Weights of a small multi-label image tagger: 6.31M parameters.
Rows from block 3 of a small multi-label image tagger, named by matrix and row number. Rows with one number belong to one channel. Each number is 128 + 32 x the weight over its row's rms, rounded and kept within 0 to 255. All counts start at 0. Numbers have three digits each. After the name is the row's rms in percent of the matrix's.
After each channel's rows are labels from the 100 images, of 14976, where the channel reaches its highest value: "peak on" is the class under the peak. Only what is clearly more common there than usual is listed. The data: rendered roads seen from a driver's seat, with toy cars, trees and houses.
# convs0: first 3x3 conv (model.blocks.3.convs.0.weight, 192x192x3x3, each kernel summed), inputs 0-95
# convs1: second 3x3 conv (model.blocks.3.convs.1.weight, 192x192x3x3, transposed, each kernel summed), outputs 0-95

convs0.52 111:154183141172162148126108188161183111217118146086141142140117162108105167163161165085104132106176113117142077107099143209105124125139121151116120178102206105167084127126115107084114165092145083135138117102121118121094172089122122126151126118102152149150091111165108144120170171085084107145
convs1.52 110:148105129109091140158138220087089171133157089108148139078116067165129141138127155114086111097133143124099055083143086177103164072147114206131085101170093147125138111194143130106097129151147156163137108181188122113125175101147129099145146130197119147157094160165108086083132099136096116045
peak on: road

convs0.68 107:119164160059156091150150095119098102130168157138177160100076145154134136136107079158118071152141160141141145082124121143117154178163123148180128157148135133059088116141164123108113125109045125111128159146114088134123100179091123146113088106116094126147106072127070141130158132113157092115
convs1.68 089:204062149119127125191079151168158131125087136141102126095150086129138114112071130145116109145156069113162171111133200161174124165066159122115118138173136151120090136108088122173148101098163135125135137117109151128115115183115124102133126091152099132122161136177145192157096174157154139079
peak on: car

convs0.162 096:105105073166089071118096134188204113205139084164126113162124137155073147134148106170133146182152129144149125128150092146107124111164148113122106132130182140163118116092159102103091093148100152148180100149047120157084127123094121186142091137116096139126145118091118089117150079191081144064
convs1.162 093:118103166094137141145126091133063138090119125157132116052098145096122135109118117132154099081131111092087164139106168106148094094094162103166090118144041128076129106110180111115124084091158089088089147144127178059113179131080225147128068079124159150134125144137120134151100077172103060174
peak on: pine; barrel

convs0.80 114:084092125144125088123115148146142169076178104139108130137138075105103145163102108122132054077108154130112128167079130109224135151133139111096143127086092104121104135095139123099103224175101082133119165161189151105119109107065129102199115127213147137093142130134174077083155102133145164045
convs1.80 114:109066149097118089154117092041117117122169168083184125123140141171139161142121182101135154143167099125135138131162163101158104151132171147101130123144062163151077119174154099127099115178149090130095130118140143189138104184121067142165060094137128166166111130084130128191120117145141192194
peak on: tree

convs0.86 091:145088155134140134129125119112152154102112106146127144131066104094121101131115090165171122101114093125120100099157154094170159085101202167109158120129157162180110117125161163126122110111114143165115115117065198096168149145122175149107110152157135095193184171064113112110120139142088097154
convs1.86 083:134157127160127128169109137125132105104121145110100143176125120183119120112132079095124182114109133150141141084135099116077133111182125104108077129103128100109121171140108100157153102124091183128151123133104206041168136105131084107075146145107075114051115078165149091099164137128086124133
peak on: verge

convs0.112 103:175104073107140132143107095213110135130147152153126117154081150129151169110170139108064142133120120070166107164141156110149238123152104119157127117152173122111132130144155106144105133128107123141146130134111192135108172106156093177177147148124086147109078166103168131145130126096081166143
convs1.112 096:064139091166064081137103108208080130160112160097113144135170088104126101138108081155142104114089122115120153157073201089168090144152174135081074105126072182090113118147126144167099199137109095139143157139146126107107128180155180101120110120091116089110154140153129088125145130159096123132
peak on: tree

convs0.117 112:147122172139183131118099094095112114106123098109163050160153160122061109147114105093109166150138156117101098107157128149134148168131095166137140120153070131130178093133138120088137083138165146124123107164131166110137206173185090115098108103171145169154127147128096119118136131000092105090
convs1.117 104:144194123197093113103164082139110137117126126104116129178142173118110150152143090122197158118170088121119110060142163151142124157100146144150116133083103163110147101135083034148089135148132135112143153116159083123058174087186103140115152120162136151127120093120136135134194097148074157134
peak on: road

convs0.143 104:114131133080162080156115115156113118144111105098108064209141130125090103150140106131134140093138149189114227120134111094155155137112094128118112089085117143192162135153130126169098138143149115175128148170118162112135148135151150068196087076110097100157130121109162070129098121114161133073
convs1.143 105:160154133102087143101065085139122092150143130148207149124150119067180060150168199102150080086065066116123118147070120166194094144122098111096123073098117122126092130124114112089102121134138096121146097090104123164083104136118125162057083132064153038126109179130092143151099129085144094171
peak on: car

convs0.178 100:182105150115104180130139135156120132095112112146132125126110121125134209126099167130165167121130198162112179121078137111170112079142099132147131161172087129119088169137095128141131147088105121168097105204123126090149133176110078106110107131125135143086098094075087154072059175071087143135
convs1.178 087:071131154113127133115121101100109130118148115146112114175196119127132076140169135072135118066120165096141144185138078110189093170127090100164114182090130097100126119103148149176163153111084133093152092151158123138080196142155084048172192120156095115196098050107095124127162119103175184124
peak on: road

convs0.118 108:136158091122143154129166118192140106171133138163142142194104123114109097103102132106149120162115092219149124094112133141129137186141127110147159167123191125128092138122115119135079099101137106117141104154127149134149055151137162120132137129091154076106108112135076133111110146128119098187
convs1.118 110:190102119109123090133145182104109115096109166078143087096102132108163092136120159151097125114139118128090178118138115104119148159098106151115124119140053184148120118087157137098145162144151079168094121120110067077122120105132105160054108091096183100050123116199119141130072138147177116136
peak on: verge

convs0.70 095:130077074093128090137080172167105042087152183149166118084124189143157118105125091083151128141108146106069099165119114136077107128137112108093083063123097118149089109112102144108059108196101158181084113062119101124126145109072145113174085103096108133109126139152121111124154152129131135120
convs1.70 105:150072147091109104087116130112147123115110140078134179075128144167156151118125091190092129114122111177124081080159153116103106091077070152099177080117121154170131143154155164148100134135139141132060087136144134088140126186077111073116079099079152171106153157176155114112088082188136154140
peak on: car; verge

convs0.176 109:095075090141138088133106090161126191146145182152110144134140111169134147107159119133133183114110115085185118132108096131115237139089121114140140111131122097119106097088082138129121135113112114097085129094159161143086166115140103140164131173088127143082093148162177159117096153086100136111
convs1.176 100:086145114119122111114143212145135062116135130150118080119117089140131139100116127185135114109127116166113192103117182131116178125130155099166132169186082168135114114176154090075101154143057089139084125143116106182151096205211111173097122154144129133115135142143137157158148115156128167135
peak on: tree

convs0.141 110:097102120161135109128185076143160134089113152052175107126100120111154148148119068148059171153150149086104124165101153146099174125120133093165089147099176141139169142130196123115133148105087173121149137099135130107109184183102141105098119128126146120140105087237170106122177095147044172111
convs1.141 107:091169133096131147204114167162102121065123125138136084117138107185147118144116159136151087109111141092116160172151138111110109091184154143161159122173157099048051143118098139192130086106150082111124168179101089110156083116157117149172139139110141102090093141191070094135072127199111114131
peak on: road

convs0.103 095:101094130159070084112127140118171121177112086164082138147174130097085050108042146137131176166059118122075143185073069063104152126106130112155148180102166107176183152124154129101097081140142152109106151113148088136142162074135113077177100097135085165114176074095138165140141097130138181126
convs1.103 091:137123148143146095142100150152133129151134052171191162129071152059132125157160090189142166054125102090112135138123120121225166126160084099119135147085164149113175128145140146122091094077120155101111137136164142174172184117099169081143112132123169163104195115166178155125071073083152161144
peak on: car

convs0.66 091:171101103192129126121155141085124162157096149097146156115117132105166110118156075106163162114150133106119102137132114132132103142130186128099136148113165152137175104107148057135149095116123064106171089140157107129158114084168123118174172145127126160149139127087158089158185165098118096133
convs1.66 090:158133098118099142108180177189172120108139157135089118101176159118152133154140082081081156133145138059131174141132113155097117073153141118153173154113170125105127129093114120101090171118135118178086145138125073136112071101123121052145127092156163145118128140120098114160131188157167098133
peak on: car

convs0.107 103:172066142115070075132199093173144101078105158094153127109146086138137151178118138110128052104104153093116119126063136154253111133155168114109140208128132121184129131150174171125128063128113126190166114140116159070136207129097069112142108114139067145133143122096114082195057100135138149104
convs1.107 111:208087130098100142108158154109102141117159120070112136202160106131135064193097174086175129092130081098222191087130126136138121177182126138129109148136184142129167115101151107109137103130183141119156087111111114112100150118083136092133119164114110112169116190137168172138100129159134100136
peak on: road; marking

convs0.20 094:122154113069093207161070115135102180074148152142097154125099167126139144186137071116087162140083211199150091086133062123129114141127119131116087066087111087144121085068118119145192096159144146104145118179108123146139096127118140109112128133117167157140130142147164086134098073122157161091
convs1.20 103:073098085100223161122167148153140111138134148110140127102119115120117134167065161148147123160057071145115079096154121175128058146107102110181147112193132121149168068148145148170111082182167108158125114098130156150142129180193093099093176147102169104133111133094073143084130110137087115092
peak on: road

convs0.23 112:134138157141105111045112116135084095091048090139069108127184132169092123108125126123129139122139128143131107149133165157116114129091145117133086152145085142165167097126147124132155112112247115170182105126132097167105139094087155065213126146115091130125089079072134156120115091140191227132
convs1.23 110:124134093136106103159108184158086101112151122126183143162128178102122152122097123141097143141100125055126173158062128136112156144128065139155117113167138118108120125100136149086134134059156150118125109145157094121132123095112121066068119149062206118101116151126114194093143107084117118148
peak on: car; truck

convs0.13 094:138104121174117122145150123145212163123094160164136129153149092090142132108105146133170080118111087122087085105153163162126115152148110138081162107146170130138112116128159155170110089077140132163098170146056177126164084143085130138126139095167129084106094080122079126092145077114085156128
convs1.13 095:141116147129161059117082091109077137101130178118061112094110131111107139117124091120080146151121089108115162090131161085057114123112108165120081114164124093134106135121130121086072117154161179100113106147083093145141063116142150106108148092132030124210046127124146113185087110110076054132
peak on: dog

convs0.130 101:110069111176118083106163171133031136146112163116153146173144091119129080126149124153152135072110118177113118094180115116129131141122083082091119050124155113178161112177081083157138128106124155088088145091091089166143170106157053132167101055150150154086106160142121110133085120116146146136
convs1.130 101:115165102096085121164153194091146157120150078124094098107135163064121120089041112145144130072118111103127150110130102126080087093064125125151131109118127157113043116099109125126113133097142096073111123053067056131150129102134127097111143137109090083126118099134138154092104101129102111117
peak on: dog

convs0.132 089:145108124092138124113140164043083148133126133119077094113131079132166135132087128159117096139105058120088136094188139132175075135086078111096117127136082188165131101115169106165131123104104106103042153113067120128090173123182145127138175133168134103126142136130108130090128100126187130074
convs1.132 084:109100103120137128115157177047081181185074083110145088098161101141156145118141117134071140106129123130126145129116104131099154101051116088145051111138117161119150130133066119148149174110125154075092103129116127120169083140109147162140181128143083157203064117138141118077124145147128133084
peak on: dog

convs0.138 107:108141133151119120155172116127153114117111143145123110160122177139098110112118120061091106173119100083076125072128119169125131151121125188131097048153135153157127100172120141072105140060080113173122143080149133099101141153135132119159089110121129180072138149138149209120134136163155108106
convs1.138 107:136073069097124090066150151159126134104176091069099102077093109092072071185029100112073095148071093163157180097126113160119085123097135140062106077122139136142108149125059081114109156083101154102135157036113143083130144120143091112130098120170147104113111125104097112141064108143104107115
peak on: car; truck

convs0.69 086:175115088137078111119115112070082097110124140167122086157152132120138095125102219123143177102095113149130140143122042160139152098180100123158132142147085105114123148126130109142110052150098132108107117135101224060164176066130116148165167094152179104117160133105066051152101094128143063103
convs1.69 086:145131134138104136109085092207073096169148131115185123157132135098123120202165129095155150074168170090064128089131140110114090122202175084127181171113182129164161113111125164137149055153173136180126162131103199115115105091080138182111175151135131112133195058146184132140184161110133113123
peak on: pine; dog

convs0.72 102:160152143141087103139143149096143199075173090182097096126145139131072076143149133179126147098127137138134145134089109076073149127085127109089119161139203109108107124127099148088084160151150115095097156107171149121111162082131063097144121130091126157076142120115202156160157155066131124075
convs1.72 102:120173084135172152166147070156150160150151165152117104152121117127152163035144112116094096118144132139164222121107101057175110129099152090144119132147167148154164119096133104121138156125099137115068152113132132147214162125203149086105112104095146145133106125094162103162106140123121109208
peak on: tree

convs0.148 087:120130164095121103140158132158136091083099123127132179110097148153157091099156090103162160096139077167114123134127096128129141134163153094097162122090090111101179143130149151103163075210111109096174115126131135190146132170159125072168117183131088062162159148176138132112157064137129174170
convs1.148 106:104127113088142158091121139069127149142132080126119107087056130097183118158093100122128151140118110105094106107137149166111076115115162084150114070193062113151173122173111118171107146122129123089173124108120092151173062113123116128071159148099085136146110126136105115046140092142105104069
peak on: verge

convs0.142 094:145189087110105113130085168083255120107079151190136122156143095145086099142113160170112138084160089090142137137117118112098169093143144093110098092097093134111100096108117140176088081101097116087085119116109092177131120119152126147138100120100121169097174132136077156166105100146129146141
convs1.142 097:103093140165188126145172092207088152167148132147109135127129076093093143147086103139112160115150053080092139119156160092101144086174102178120164097138149128098091137152147108133105195160103171127102106071142118130146066143079176108078165104102122112144186126086105061138141108100133136170
peak on: pine

convs0.84 116:121138100108044060157094105091163110070128173134069132077120154203072185175082131146106116119135098138140044108121129087057129137166163109151152111142136122080079103091115142087132083072104145101123149092172143206139137096096204123120136127120127151188102089122150119157119224125126117130
convs1.84 100:110129176110130126108098097069119054193130153154151120110174090204098101079170139098090131112125107091077106133098135142139141135136127132120104125208079102100102108123124115084156128139117134090166122059177105119097061160118161098124097176125094114087087093113102062128172178169078129131
peak on: verge